Rows from block 9, named by matrix and row number. Rows with one number belong to one channel. Each number is 128 + 32 x the weight over the matrix's rms, rounded and kept within 0 to 255. All counts start at 0. Numbers have three digits each.
# convs0: first 3x3 conv (model.mid.2.convs.0.weight, 128x128x3x3), inputs 30-39, a 3x3 kernel for each
# convs1: second 3x3 conv (model.mid.2.convs.1.weight, 128x128x3x3, transposed), outputs 30-39, a 3x3 kernel for each
convs0.59:121124130136122073013142159148133118157166153143119141124124168190104128151124083153133069108142123082138127150152159120135156141173029190158031107138193132108148159131103129123136110128116193044087074190174088117176107174108129101097138129093147183116090150154125141153
convs1.59:128147172170139185122161203115111132106067082151115092162051145148117110226109088104206130171057168177158110107088170166168189068097111143192133090120127096091100146184078145179127146213083157142185105133156191148128080172170121149099156200142139075172131072117208135122
convs0.60:159122122122070180136125150095073176133122096146064134120150169126113103197119063089083122087172073149143149173178165106129171155145111129089119180139102165085163104149107107097112172118104117080133133106119129105137134156140154134164130144148151138142127116104069117139
convs1.60:112156168112114206110129137131122121145119129152136170149117105125146110134163050175132157185078139158182198103123140090139144111074000143149150139137122140136163126150157120134151144137097154157132156132153118125142125131145118139124114117122099105109133153126144109125
convs0.61:159128165118125089071071177159079162140113140153109146149162145192110131154144125046136047108116103098152156101117093127096099132117149144097153121140161149122129164151112148129128081158125138130130129096118162131097107087085091128100083142062101142154102111092141139099
convs1.61:112095147111120102141131155141129083132119115060122140141141115138098056121050091144109160120166066121111107115081173129099143147125169080114120065135143089088099164099161110111095196116161139147095201139168138154159113117095116089090169137128157130144158138086170126090
convs0.62:126115138152127095123147076096110073129118149131194083154181126153144110124143132082098099139135150137144154135161143144104127163116126116113135122135131130098108135165181135125160138141122102140125125164129115135102139160182112090129146190156135148130140117113096115104
convs1.62:143132118123173136101110138162096100088125092180159088112117155155140126114090142159165140077150065214175138098131069143168102050017129167159116108103084184191129151139071118155090121103106195164158113115132170188136114127096153131164110103157094119186179097132123138128
convs0.63:127109150138083119130123117174143180139144139143126142054150194141159142152135157133116156132140078147062162117144099092172222145152095110152068169140148094134163178109148134075157104152104141145145161163129153168165123117157206130123112119110192159136238105088149118166
convs1.63:032149136119151186094122105164122144137104109116132168144123124121123142135123089147146102146100125061121166119125169096162142212099013148112194147175114174177184069079153096156113160092058085147127166106129082146124107143093115141126141094115080130106102162140139082109
convs0.64:165152180183127170194140078133146137084148160161135161096145223139102159127081108149097105133108133140137132120106147096065103173107132153159094128121135095146151061108105152123120161159086074125151090067132119114123180162146157141150147174136176114153075159126147125148
convs1.64:106113051065108073078096103130102067124092170116146062136127138136139115079098133136173118123114138106125098133113131121147133134143127100123141142093117167117108138126054092117100135144136171148136171142173122165154120091077106082113085101131162168146125138136117109152
convs0.65:178190181157176141147113163125126155118171219187164115134163140123148119097046111185123177122178176125124181112164152109077143074129065055076187075054116076136152111178144121119113145158128097182181128127101087177127117155107105116118159162195119178160126148145116100054
convs1.65:090107052104106096130129126115109072095083122151124118138095139114111143116076097124134120117122123150090113171133128161144110140119113142127133144128095169154119086095092111105104118079072148136150154139142126153145109060104105103150125105108166167138112128100091045081
convs0.66:192153142139119151080100158133158146156166132126141160116119115186166134102112104098153097221136087092127174130085112084151145119174076153171080135066192144078135119147088140116096088118135180140054000098196118134181149159116138124169104115107094104130129156132112112174
convs1.66:100106127122119177084115155133102152089126120110095134098065175126106072156089036142130149133131140135121110124136138150128154141168099101163167140169153120106091100105135201116073167103076112167157139172198122150192135121118133116108121151105138115146112102120159112100
convs0.67:132108136098124103154139103178185194069167134167147107158158050137130195143107094083071074095061123126024140106178124145076185169193174123170110075121148131135194101157141075116132119155074126158142159073109166149136149166130088127155129111116108138154072111127073122091
convs1.67:073117113125145129069110110123101121109105164097142065121105122129117073104113086146149169158145135119243118111088128108085117085115088123165116132181118075152156154118142118110189107188154178202176174132196187190146141141129128124107129113172173138169145163157149179169
convs0.68:099133114183167141096152146067127119155134159126129141178130118088159109153201093127109142159117139153113120159129103190151105120112103105074069128109119103151167169111143147131161043139116165144134132167150102128176090086149133172133089135126100148109140116135156127081
convs1.68:147113114146112129169150158097132153146128134141138121132155104121132134138145096108118097150143128140107189192175089168114102120161087087091144117137127147123169111113146137097079093139094106081197139167116141117146133120144132090113104141152152135090113116192167113169
convs0.69:061097070220159209160114115116105129137150150167128186155103156159075145213144121122101127115106119137179092089071216133165128118097198080136151094147123056123105149115104109115123083093100157170149149184035066150155126128111080091099116160172108069136090119160086162126
convs1.69:094075189112057155112102148113173128051172047096105135130044099151053195171155171166067185154089154146141145069136154172097168096118057198167154189077160163130106089133218103099109129141168215168200116141167147122146126088126114036166140174183147112174125083208140181160
convs0.70:143110086142124146118124107115125144158123117139094098079103099072099098086138145151153127151151100121077183081143122117138180149149106206132147139064122161157132150134164135165116099180170119118151124129136154171132098129198143143149128178129184091107137130168106099093
convs1.70:078136116100124170086142175115111125153134123141140113127120167180128096136148176056142076164128149144083101155152155146095175133180157119112107180163187157112127148081070162142154112122126095086128126163102133096118123085103141126160062111132115068084064110076124137073
convs0.71:121150067094155122102144162131182166113102118182128128081147105165218136069079108104126099142131149113042113024074146168088184160137151072137145078051164121080198117117135084145084142155134204133147099071140111151097135114119122096113099096135128147156142143124114072039
convs1.71:064132124069114127046142136071094135108135093156064132172077206152096138118191091166117115118181128129126132101112208111133130077153135138093115142192131124180120061081085140155101106070153244136165174128160203136133169119168154093179129142100206201195153134125117172132
convs0.72:097084145130096139143068080112096124155044128121078110149154083109122156184145168050124136047148141183153079156093170109056142083102115072100208100159134231168090057153121109150126111106096012143229183097127187068057091138053088119108142143069103072127189091051150094030
convs1.72:155198131160179225126183209139164199118176188077129106133161161118171184079124097132076087109103142117153128193107007156099054179155157209108051172118102114170204064084116041150177038123179159131030114108087107085083081073113097174154128083086083113105100154109053136119
convs0.73:112146132160115136106126143082161122153135095153093165102147166150131129152158164077113128164145102093091144152123084131129139118101118144076084116133147131171170244082133152147112101090166194185140136142114109154150153120186117140112132183153126164110162125119128101121
convs1.73:099118155118196131181073099119180140163084121117153194128121136139159071149062138096119175156152072142107174150148117134117153186099074108138158087149173137146161107146187130057112153112118132140159134140101153141196108124156134114077137093162132145098085142129177101112
convs0.74:107154186134142168144099064113160160160140160171128189137096145146101238079163061101131131126102163078129081135098123176109110060130122094182123153138119144097120091107037176136106160147110146154107083106078050124182182129134142113136076154074101173166154156109124134155
convs1.74:069138082133050159178124164154069121125163121044128113072094133153112144143056171156162118186130219087084149100145094160085190173115111106170074160102152101071123107126107198054162131123132160161158126174195065116152101147095144148128113110203145176193157111160160104166